config.yaml
train_examples: 197500
translate: 0.12
encoder_mlp_ratio: 4
encoder_parallel_block: false
encoder_moe: "expert_choice"
encoder_expert_mlp_ratio: 1
encoder_patch_size: [2, 2]
encoder_widths: [48, 96, 192]
decoder_widths: [64, 128, 128, 128]
lr: 0.0036
one_sided: false
weight_decay: 0.3
adamw_weight_decay_other_params: 0.05
Rows from block 3 of the encoder of a small image VAE, named by matrix and row number. Rows with one number within an expert belong to one neuron, the router's apart. Each number is 128 + 24 x the weight over its row's rms, rounded and kept within 0 to 255. All counts start at 0.
After each expert's rows are labels from the 100 images, of 14976, where the router gives the expert most weight on average: "responds to" is what is common among them. Only what is clearly more common there than usual is listed. The data: pixel-art sprites of 400 made-up characters on tiled backdrops.
# router: router (encoder.blocks.3.mlp.router.weight, 16x96, trained with AdamW), inputs 0-95
# gate: expert gate (encoder.blocks.3.mlp.gate, 16x96x96), inputs 0-95
# up: expert up (encoder.blocks.3.mlp.up, 16x96x96), inputs 0-95
# down: expert down (encoder.blocks.3.mlp.down, 16x96x96, transposed), outputs 0-95

# expert 7
router.7 [117 137  93 161 110 160 107 163 136 148 152 128  98 156 132 114  97 109 121 129 149 119 131 118 112  93 161 133 111  82  99 115 165 140 127 154 148 101 144 168 122 110 114  89 118 145 147 168 127  95 146 161 138  84  95  89 134  82 112 159 108 107 120 119 134 124  95 104 100 165 132 101 157 133 143 122 146 162  82 109 126 167  93 133 115 136 113 145 133 111 147 153 102  83 140 109]
gate.3 [121 121 141 130 163  99 121 140  91 151 124 115  88 149 125 154 105 100 159  94 139 114 124 137 189  93  96 151 151 161 121 133 135 154 156  87 117 141 159 132 155 109 107 158 138 115 142 126 124 147 127 121  84 136 104 110 140 112  68  97 116 101 156 118 102 156 100  94 173 139 139 124 178 149 130 113 134 133 131 100 132 144 137 174 149 107 101 123  82 129 104 145 101 138 100 142]
up.3 [121 136 108 142 158 137 139 161 124 162  92  82  94 119 115 150  68 134 149 105 149 129 124 130 140  90  89 173 172 144 121 150 116 154 135  99 105 105 146 140 134 117 111 114 146 116 136 111 113 144 131 105  83 128 130 139 158  99  75 124 129  83 138 142  99 158 132 170 158 141 118 148 187 166 114 167 143 134 119  96 101 136 140 135 116 121 117 131 104 114 113 117  93 126  98 104]
down.3 [144  95 114 115 114 109 116 147 123 116 101 120 152 150 105 136 128 134 169 163 122 141  87  89 140 125 118 117 136 121 110 162 120 170  95 134 153 113  85 148  82 159 129 125 144 145 141 103  74  86 135 169 113 130 127 143 132 158 148 157 125 132 126 144  93 163 139 164  71  94 159 114 142 104  61 155 165 106 131 121 117  93 122 149  98 116 143 159 137 143 136 127 122 137 125 125]
responds to: purple; blue; teal

# expert 6
router.6 [163 125 118 158 116 144  88 136 110 120 131 142 111 154 134 104 111  93 144  90 116  82 156 124 134  84 179 103 149 124 138 102 138  93 137 115 119 103 115 138 170 127  98 105 168 112 121 132 142 127 147 108 105 147 162 143 119  99 120  92 157 105  99 118  97 153 106  92 121  92 148 106 165 122 136 107 107 117 156 137 158 156 128 187 148 140 112  92 107 119 146 107 110  98 109  89]
gate.3 [117 137 150 137 105 146 122 163 116 136 160 112 119 103 126 119 173 130 120 106 111 105 149 136 118 150 111 127 112 179 121  95 115 141 118 138 150 159  81  92 144 129 138 158 101  86  85 153 108 113 167 127  74 119 171 102 127 157  94 170 153 115 116 175 140 125 125 161 129 117 107 104 129 165 129 111 101 113 122 153 111  84 174 137 102  84 140 137 140 154 140 138 123 141 106 147]
up.3 [125 107 167 152  78  71 155 148 137 148 141  87 136 122 132 111 162 111 115 136 111 120 120 149 119  84 130 141 143 182 127 132  85 159 124 141 113 115 131 106 135 152 146 155 142 134  97 114 127 133 150 155 129 127 135 168 130 117 118 125  92 102 130 131 114 127 143 138 148 107 110  99 130 199 115 150 152 109 112 162  89 131 143 116 138  80 147  94 141 167 104 101 126  89 160  91]
down.3 [111 144 136 134 105 160  90 114 125  83 155 127 154 134 116 144  90 128 134 136  76 154 178 123 155 123 131  99 140  62  97 143 128 159 111 142 160 100 139 114  98 114 178 145 134 123 144 106 131 140 115 114  62 121 157  98 113  95 153 107 143 131 150 125 151 137 112  95 142 141 123 123 156 107 114 152 155 133 173 130 139 118  97 103 122 139 140 118 167 114 126 152 147 175 122 151]
responds to: teal; green

# expert 1
router.1 [111 109 136 152  98 112 130 187 133 132 162 103  94 165  97 142 143 137  98 120 151 171  98 118 131  73 135 143 118 150 138 111 134  87 154 118  98  81 111 122 156 131 145 124 177 148 148 132 117 118 109 142 109 139 121 114 124 118 137 137 123 137 146 145 153 129  90 106 150 139 154  97 123  87 126 105 107 173 103  88 125 147 101  90 125 157 166 152 101 141 148 109 108  82 104 107]
gate.19 [131 137 155 175 122 151  67 114 113 115 121 127 113 144 151 130 155 116 143 149 140 136 131 111 163 108 121 138 114 123 114  99 123  86 106  90  99 127 156 104 132 130 136 133 132 141 109 127 163  86 150 173 108 101 169 118 165 163 104 136 139 131 104 142 145 164  75 106 103  90 157 176 101 119 137 129 131 168 124 151 144 137 115 139 121 115  97 136 140 132 102 167  78 174 137 122]
up.19 [123 126 140 159  98 145  58 130 121 104 106 122 104 148 142 113 137 107 148 153 125 134 123 120 152 110  95 123 120 110 115  85 115  92 107 101  93 134 171  98 129 145 135 139 130 139 110 131 155  86 138 163  95 104 166 112 174 168 108 124 130 141 113 131 150 146  77 111 104  89 141 155 126 115 139 121 135 165 125 175 144 128 123 143 125 110  92 134 157 147 107 151  78 179 125 120]
down.19 [132 116 158 136 104 103 145 113  87 162 137 137 168 130  86 151 125 133 113 137 146 144 170 137 126 139 165 137 142 145 155 146 141 128 165 147 161 133  99 159 128 128 101  82 128  89 163 148  76 142 102 107 155 119 116 147  95  85 151 129 105 129 157 129 115 116 154 127 116  94 136 143 102  92  84 136 113 139 122 101 110 106 130 127 101 176 145 134 118  89 160  76 142  96 118 126]
responds to: blue; purple

# expert 8
router.8 [146 103 107  94 156 139  96 118 130 114 157  94 117 101 148 109 162 156  99 142 145 155 166 162  89 142  98 105 117 108 134 134 131 113 143 133 144  95 113 142 170 117 114 167 170 129 171 127 148 137 147 123  89 105  88 100 130 114 135 177 153 129 129 115 110 133 130 106 146 103 132 134 104 156 157 104 101 139 119 135 108 159  87 116 132 127 108 165 150 123 117  73 182 111  99 120]
gate.3 [143 153 130 141 110 104 134 136 112 114  98 143  98 132 106 112  89 124 182 125 107 113  90 147  85 115 109 135 140 118 140 163 112 111 131 160 146 165 163 123 152 121 114 103 129 136 155 128 145 165 130  89  85  78 161 125 135 138 139 148 110 129  76 144  92 143 141 132 154  87 125 135 133 108 126 182 124 140 121 161 107 140 139 137 133 108 180 117 182 143 137 103 108 170 122 155]
up.3 [161 119 140 141 145  88 130 114 134 122 115 164 108 113 127 101 110 148 150 131 164 141 154 136  97 156 145 108  79 121 134 121 135  85 164 156 112 127 162 134 136  77 150  87 114 154 167 106 137 179 131 110 127  71  89 130 145 136 123 148 135  91  75 143 131 102 119 109 132 106 113 159 127 120 144 179 131 130 134 166 123 130 171 145 124  86 151 109 165 148 127 122 128 112 140 139]
down.3 [156 124 131 117 140 191 102 132 116 121 143 122 136 134 144 148 118 130  83 138  91 115 157 115 184  77 118 106 115 102 123 122 141 125 142 156 169 123 126 113  97 159 137  83 133 126 125 144  72  96 157  81 116 139 163 158 119 141 117  94 118 124 131 139 130 149 148 128 149 107 122 146  90 105 107 109 145 122 121 108 169 156 104 181 114 149 105 118 110 115 136 173 143 166 128 152]
responds to: grey

# expert 12
router.12 [135 144 137 144 154 106 176 114  81  93  94 145 104 106 173 122 124 139  88 119 155 109 130  93 120 129 157 144 160 126 173 166 131 157 129 101 136 143 112 146 118 138 112 147 128 148 112 141 131  87 103 105 130 121 119 157 140 132 157 105 107 113 138 151 103 170 153 147 156 112  98 144 146  81 119 119 150 131 112 107 111 126 157 178 148 120 105 125 169 151  94 139 126 175  99 169]
gate.8 [128 120 118 131 103 170 149 133 140 133 124 114 133 141  64 162 130 124 130 100 143 140 138 122 126 151 135 118  99 112 201 121 131 137 149  90 164 130 113 112 152 138 109 148 180 157 153 136  96 137 145 123 138 109 161 115 128  87  80 108 126 114 120 140 127 141 113  97 123  92 143 105  88 127 171 148 145 111 113 123 134 162 119  82 117 174 115  96 128 160 173  99 140 158  98 116]
up.8 [113 137  96 124 145 135 137 131  86 137 127 128  98  88 173 120 158 142 142 164  79 124  85  72 110 124 141 111 159 126 121 138 133 127 148 147 129 148 115 147  94 139 137 118  96 120  57 107 145 157 110 140 120  79 120 157 130 130 147 166 141 159 140 116 126 142 177 183 150 133 112 138  88 148 112 110 143 135 153 125 137 139 163 110 138  78 157 144 129 122 117 160 141 113 143 138]
down.8 [114 133 123 102 129 106 141 130 129 133 113 175 123 102 132 141 141 154 108  79 136 152 138 152 158 159 126 147 137  87 144 147 121  96 108 134 145 125 107 130  96 120 130 120 116 138 133 159  99 108  47 139 160 129 106 124 112  86 194 144 108 114 128 153 165 138 135  91 144  83 166 113 120 143 137 142  84 166  98 122 143 113 121 116  97 142 158 130 110 104 135 126 100 112 147 174]
responds to: blue

# expert 10
router.10 [ 70 141 145 108 156 132 113 100 142 137 127 135 171 157 119 157 135 138 123 126 142 154 126 131 152 114 126  69 125 141 127 173 139 113  88 116 175  98 145 158 145 109 135 149  92 104 133 169 116 152 156 117 142 131 128 136 121  92 156 124 177 137  91 163 113 139 145 138 110 146 110  78 132 138 110 105 141  91 114 112 167 107 104 134 149 185  92  97 118 154 114 140 109 116 114 116]
gate.18 [ 90 132 147 158 125 103  96 113 114 161  92 108 135 145 149 102 138 138 129 132 115  94 117 133 132 179 111 118 105 158 153  93 148 145 107 120 126 130 112 163 116 156 125 141 105 112  94 137  91 135 122 105 163 144 173 112 150 163 130 107 104 118 127 172 140 104 115 129 169 112 138 135 150 112 105 110 140 153 124 127 147 123  73 110  92 160 112  69 185 130 126 141 153  74 128 130]
up.18 [ 96 147 157 157 126 110 109 117 107 163  96 116 144 146 161  91 134 121 150 133 126  95 117 133 135 180 112 111 105 161 150 102 157 139 112 128 140 131 124 157 129 139 110 137 100 118 110 137  85 143 121 117 154 149 188 120 148 158 115 103 100 115 135 194 128  96 108 142 169 132 133 154 161 111 108 120 138 145 129 137 127 114  69 105  94 144 124  73 165 116 116 138 155  87 117 133]
down.18 [119 124 108 126 114 158 148 125 130 103 187 146 162 140 139 131 143 131 167 132 137 122 144 147 117  91 124 125 133 104 128 130  85 118 142 157 161 106 118 129  99  67 119 143 128 103 138 109 133 150 131 147 165 139  73 153  87 166 135 119 161 118 175  79 100 132 143 117 134 110 124 165 120  99 158 111 140 106 122 119 153 100 121 143 157 103 105 140  93 153 154 155 119 106 130  67]
responds to: grey

# expert 4
router.4 [ 99 161 128 154 143 120  80  89 136 153 180 156 135 121 107 158 148 115 161 109 135 113 141 118 115 119 152 141 164 118 166 109 173 114 123 164 131  74 125 119 125 115 134 150  97 136 126 117 120 108 139 157  90 166 143  75 150 131 147 159 132 142 110 110 101 149 159 127  90 148 148  97 133 118 101 121 173 112 122 143 126 152 117 149 116 165 129  86 123 112 183 115 155 117 146 131]
gate.8 [117 117 159 165 115 135 134 139 108 138 108 111 152 102 144 115 145 110 163 112 170 123 103 148 125 119 128 143 103 180 133 159 116 100 141 133 113 123 174  96 156 131  92 124  91  92  77 111 147 118 162  81 127 146 158 176 122 133  94 118 153 134 154 125 117 107 108 108 152 122  99 156 142 141 143 107 132 106 131 114 110  98 158 127  87 107  84 199 148 137 141 123 144 124 126 142]
up.8 [100 127 161 153  95 122 115 171 103 146  90 125 142 107 135  89 142  87 155 120 142 148 103 135 139 115 110  91 123 145 170 179 134 146 157 131  96 139 157 126 131 132 137 154 100  82 106 139 129 122 126 129 131 110 128 176 106 116 118 124 105 124 118 157 133 116 113 142 144 142 155 115 122 105 182  87 147 141 141 118  72 128 123 159 124 125  93 143 148 153  78 103 164 126 105 176]
down.8 [111 120 113 120 119 157 137  97 104 116 125 114 143 128 126 125 124 155 134 141  97 142 160 132  94  90 128 149 134 153 116  89 141 133 170  76 110 156 161 148 134 177 109 119 125 176 140 146  89 153 149 148 140 118 139 122 132 118 136  89  86 115 153  80  79 123 130 112 176 119 107 184 126 136 157  95 133 157 149  97 163 145  94 133 140 137 130 115  97 125 152  89 135 111 143 110]
responds to: teal

# expert 13
router.13 [123 116 110 169  95 169  91 144 155 103 113 140 123 111 108 109 130  74 107 119 130 143 126 146 141  88 159 108 142 137 137 101 118  89 126 101 139 113 162 158 142 127 111  97 163 117 164 154 104 145 133  96 175 126  96 104 112 116 146 169 148 119 156 115  94 124  92  99 118 120 172 116 119 115 133 108 115 172 114  88 132 121 114  83 129 160 125 129 127  97 159 140 107  90  99 111]
gate.8 [132 135 115 131 160 150 150 113 126 100 101 114 163 153 125 144 123 137 190 104 143 116 115  74 144 152  83 168 127 136 107 128  98 163 124 117 151 142 138 150 134 168 124  75  82  96 148 114 151 145 163 127  93 150 118 132 133 113 151  88 138 119 109 127 124 126 159 184 124 118 105 116 142 100 102 137 118  98 110 142 107 133 112 141 130 158 102 128 168 183 110  87 122 130 143 128]
up.8 [133 152  98 102 147 145 166  57 155 105 139 148 156 137 110 118 123 125 179 119 163 131 119 105 152 121 114 160 114 163  90 132 101 148 101 114 167 152 152 139 121 145 134  64 113 126 129 125 161 153 156 131 113 127 120 141 132 128 155  81 103 103 118 133 106 117 138 176 116 132 127 139 108 124  95 132 118 100 116 129 138 127 122 139 103 149 103 111 179 160  98 130 111 134 166  81]
down.8 [150 113 131 126 157  57 137 118 150 129 152 134 171 171 114 143 179 125 104 134 112 135 134 149 171 116 111  88 101 117 149 107  89 134 141 160 105 126 107 124 132 131 136 110 133 122 105  99 114 150  75 184 181 149 151 103 120 112 170 150 126 101 144 129 138 132  82 124 109 112 136 130 109 130 144 115 141 122 146 129 183 142 107 114 151 108 126 138 122 132  88  97 101 101 120 144]
responds to: purple

# expert 15
router.15 [130 158 110 171 109 157 121  96 102 129 168 135 136  96 101 115  86  86 151 125  97 125 150  82 136 100 111 156 148 117 123 128 152  90 159 155 136  99 165 106 136 131 107 132 160 117 108 129 105 128  82 104 109 157 147 145  99 143 112 133 126 124 110  80 120 119 142 128 125 155 141 105 120 113 144 108 169  98 118 170 100 118 124 140  90 108 101  90 161 141 156 127  79 122 160 124]
gate.3 [ 96 172 118 116 136 134 133 153 101 145  72 100 103 148  97  92 178 169 100 115 132 140 143 147 129 131 110 140 142 119 137 148 115 134 148  91 119 136 112 180 164 127  96 103 138 107 130 125 124 134 165 122 143 150  92 161 184 113 138 146 129 155 130 150 142 168 149 127 157 117  88  88 107 115 130 102 121 138 142 147 164 104 123 155  82 132 138 147 157 142 115 113 158 142 108  94]
up.3 [132  98 147 102 127  77 111 119 122 111 176 128 130 133 149 146 137 106 142 125 120 114 112 111 153 147 167 131 108 122 153 142 138 117  85 137 188 126 142  94 103 120 157 167 142 156 115  93 109 160  93 122 116 150 193  83 101 137 129 116 111  92 157 130 101 113 118 109 134 109 142 127 115 154 110 152 151 140 119 103 120 191 102 124 170 136 116 110 109  87 138 136  95 149 132 130]
down.3 [161 129 100 135  87 151 146 100 115 126 161 126 113 107 100 106 167 133 163 130 111 108 133 153 122 105  86 142 126 125 131 151 137 116 129 162  96 130  55 144 101 109 169  72 105 134 132 121 171 107 148 132 128 152 122 142 125 102 158 146 148 111  98 130 116 171 170 136 130 119 106 140 157  98 143 135 171 120 111 172 119 138 114  92 104 125 120 119 131 177 107 144 146 100 138 102]
responds to: grey

# expert 2
router.2 [132 124 178 105  95 138  86 137 135 132 106 139 113 139 126 145 116 117 121 151 103 102 172 175 159 132 112 108 119 121 140 160 149  94 116 114 128 105  96 116 144 139 128 168 160 164 104 131 111 150 143 155  90 114 127  96  99 128  90 110 164 133 156  80 166 111 123  85 167 127 104 135 110 168 106  86 133  90 105 121 116 104 142 106 112 135 124 106 161 165 124 161 143 105 124 108]
gate.18 [103 165 137 138 165 133 138 115  97 133 139  96 108 110 132  93 158 113 112  78 146 101  67 102 103 144 134 120 136 197 164 119 146 143 123 119 130 150 119 129 114 115 123 117 124 105 122 164 158 104 132  79 164 128 123 163 162 132 105 134 127 140 128 144 123 136 127 170 139 124 105 116 159  97 121 132 128 162 134 151  83 157 162 172 105 139 179 128 147 141 115 115 136 130 133 176]
up.18 [124 114 133 108 121 164 129 120 132 134 157 165 174 125 128 148 138 124 155 140 105 120 149 131 122 158 116 137  85 129  89 138 115 128  99 134 138 144 150 122 127 151 121 144 129 124 112 108 120 183 100 176  71 164 159  99 124 115 154 126 156 117 110  98 145 123 136 113 109 133 113 133 107 148 122  83  97 124 131 129 210 132  96 112 108 141 130 128 115 162 114 159 115 105 168  63]
down.18 [137 187 166  79 151 150 171 112  84 107 134 110 124  96 159 100 187 133 109 151 129 133 138  97 124 154 136 116 129 139 136 128  92 167 127  97 169  81 105 106 123 126 135 148 134 121 101 148 118 128 136 120 136 114 100 149 119 147 139 116 117 151 123  88 130 104 166 127 138 116 142 174 112 114 138 117 113 107 165 141 154 127 152  90 118 126 123 152 116 168 117 129 126 138 195 143]
responds to: orange

# expert 11
router.11 [144 127 145 112  94 122 116 157 103 125 101 123  89 153 111 112 125 177  97 162 149  91 114  89 146 136 135 165 137 145 144 102 160 160 107 129  98 105  92  90 126 104  87 144 132 147  89  84  89 110 147  89 148 102 123 157 134 166 138 146 122 119 133 156 140 168 151 188 152 121 164 122 160 115 114 111 135 130 142 144 150 126 177 130 130 125 139 138 142 142 143 158 142 146 107 144]
gate.8 [145 117 113 159 154 178 144 121 106 168 150 111 144 130 135 144 123 115 125 119  92  97 137  98 136 128 133 103 121 159 132  92 130 110 124 119 123 147 120  70 136 122 110 123 117 108 106  96 112 136 103 158 111 148 113 134  59 114  93 104 137 149 123 110 125 121 112 107 187 166 104 157 141 115 154 147 143 111 107 138 129 168 150 129 146 126  74 153 113 176 146 101 138 177 146  94]
up.8 [127 103 151  92 128 114 139 128 127 146 117 145 150 142 145 127 193 121 155 123 134 138 163 130 114  61 120 134 148 131 154 171 101 138 122 158 122 117 147 129 166 100 156 162 132 120 162 154 124 129 119 163 135 176 134 144 134 110 131 162 127 155  53 143 156 102 142  87 121 126 108 140 104 162 118 120 142 122 129 129 116 134 138 120 137  87 165 146 162 131 133 103 182 144 143  92]
down.8 [154 155 131 126 110 118 169 103 151 141 135  77 152 160 125 159 150 137  93 101 116 148 111 157 145  92 137 117 125 137 128 146 162 149 113 162 145 131 128 164 165 160 151  95 106 139 161 127 145 143  95 105 139  91 120  73 108 109 110 108 180 164 112 151 119 118 112 114 132 115 160 146 118  89 117 153  94 134  95 120  87  95 130 111 132 126  88 153 138 126  80 138 150 138 119 110]
responds to: purple

# expert 5
router.5 [ 94  90 150 117 115  85  97 144 119 177  98 128 121 172  96 167 100 108 158  97  98 165 134 127 125 127 131 129 118  99  80 138 140 121 157 129 134 133 149 127  99 185 110 139 154  99 173 142 141 154 122 133 166 131 137 104 139 113 138 123 105  82 167 138  99 103 126 108 144 108 146 136  98 169 118 120 170 146 106  90 128 109 131 143 139 113 149 129 113  90 137 153 123  98 130 142]
gate.18 [132 135 157 106 155 138 146 119  90  91 163 103  95 122  81 138 113  99 143 146 121  91 151 122 123 132 146 148 130 110 118 108 129 163 140 139 129 146 118 108 106 140 167 132 119 100  84 122  70 123 137 116 104 106 107 113 121 139 171 143 116 144 112 107 168 149 130 169 143 150 158 141 131 117 137 148 150 119  99  96 121 136 197  82 110 163 141 105 154 126 159  97 109 136 124 176]
up.18 [144 143 108 134 123 123  96 126 147 134  85 118 161 115 178 120 142 153 112 146 133 178 126 138 163 126 131 118 126 115 150 171 125 103 155 132 153 112 152  91 104 123  81 114 126 147 128 160 162 119 104 152 137 140 135 128 114 152 111  72 136 125 126 146  94 128 101  49 135 109  84 143 119 106 127 113 135 139 127 130 139  76  96 176 159 125 133 154 128 102 118 121 133 100 173 113]
down.18 [120 109 168 150 110  92 151 105 135 187 121 104 119 107 129 144  92 102 148 140 158  87 103 132 109 137 143 133 152 118 112 132 139 146 125 108 104 128 144 144 132 151 147 120  90 114 117 136 140 131 151  91 117 134  98 163  93  89 116 157  81 101  81  87 154 158 138 154 114 127 153  65 131 161 136 122 138 145 102 162 152 139 140  97 135 134 100  81 122 139 128 123  99 164 112 137]
responds to: large; orange; yellow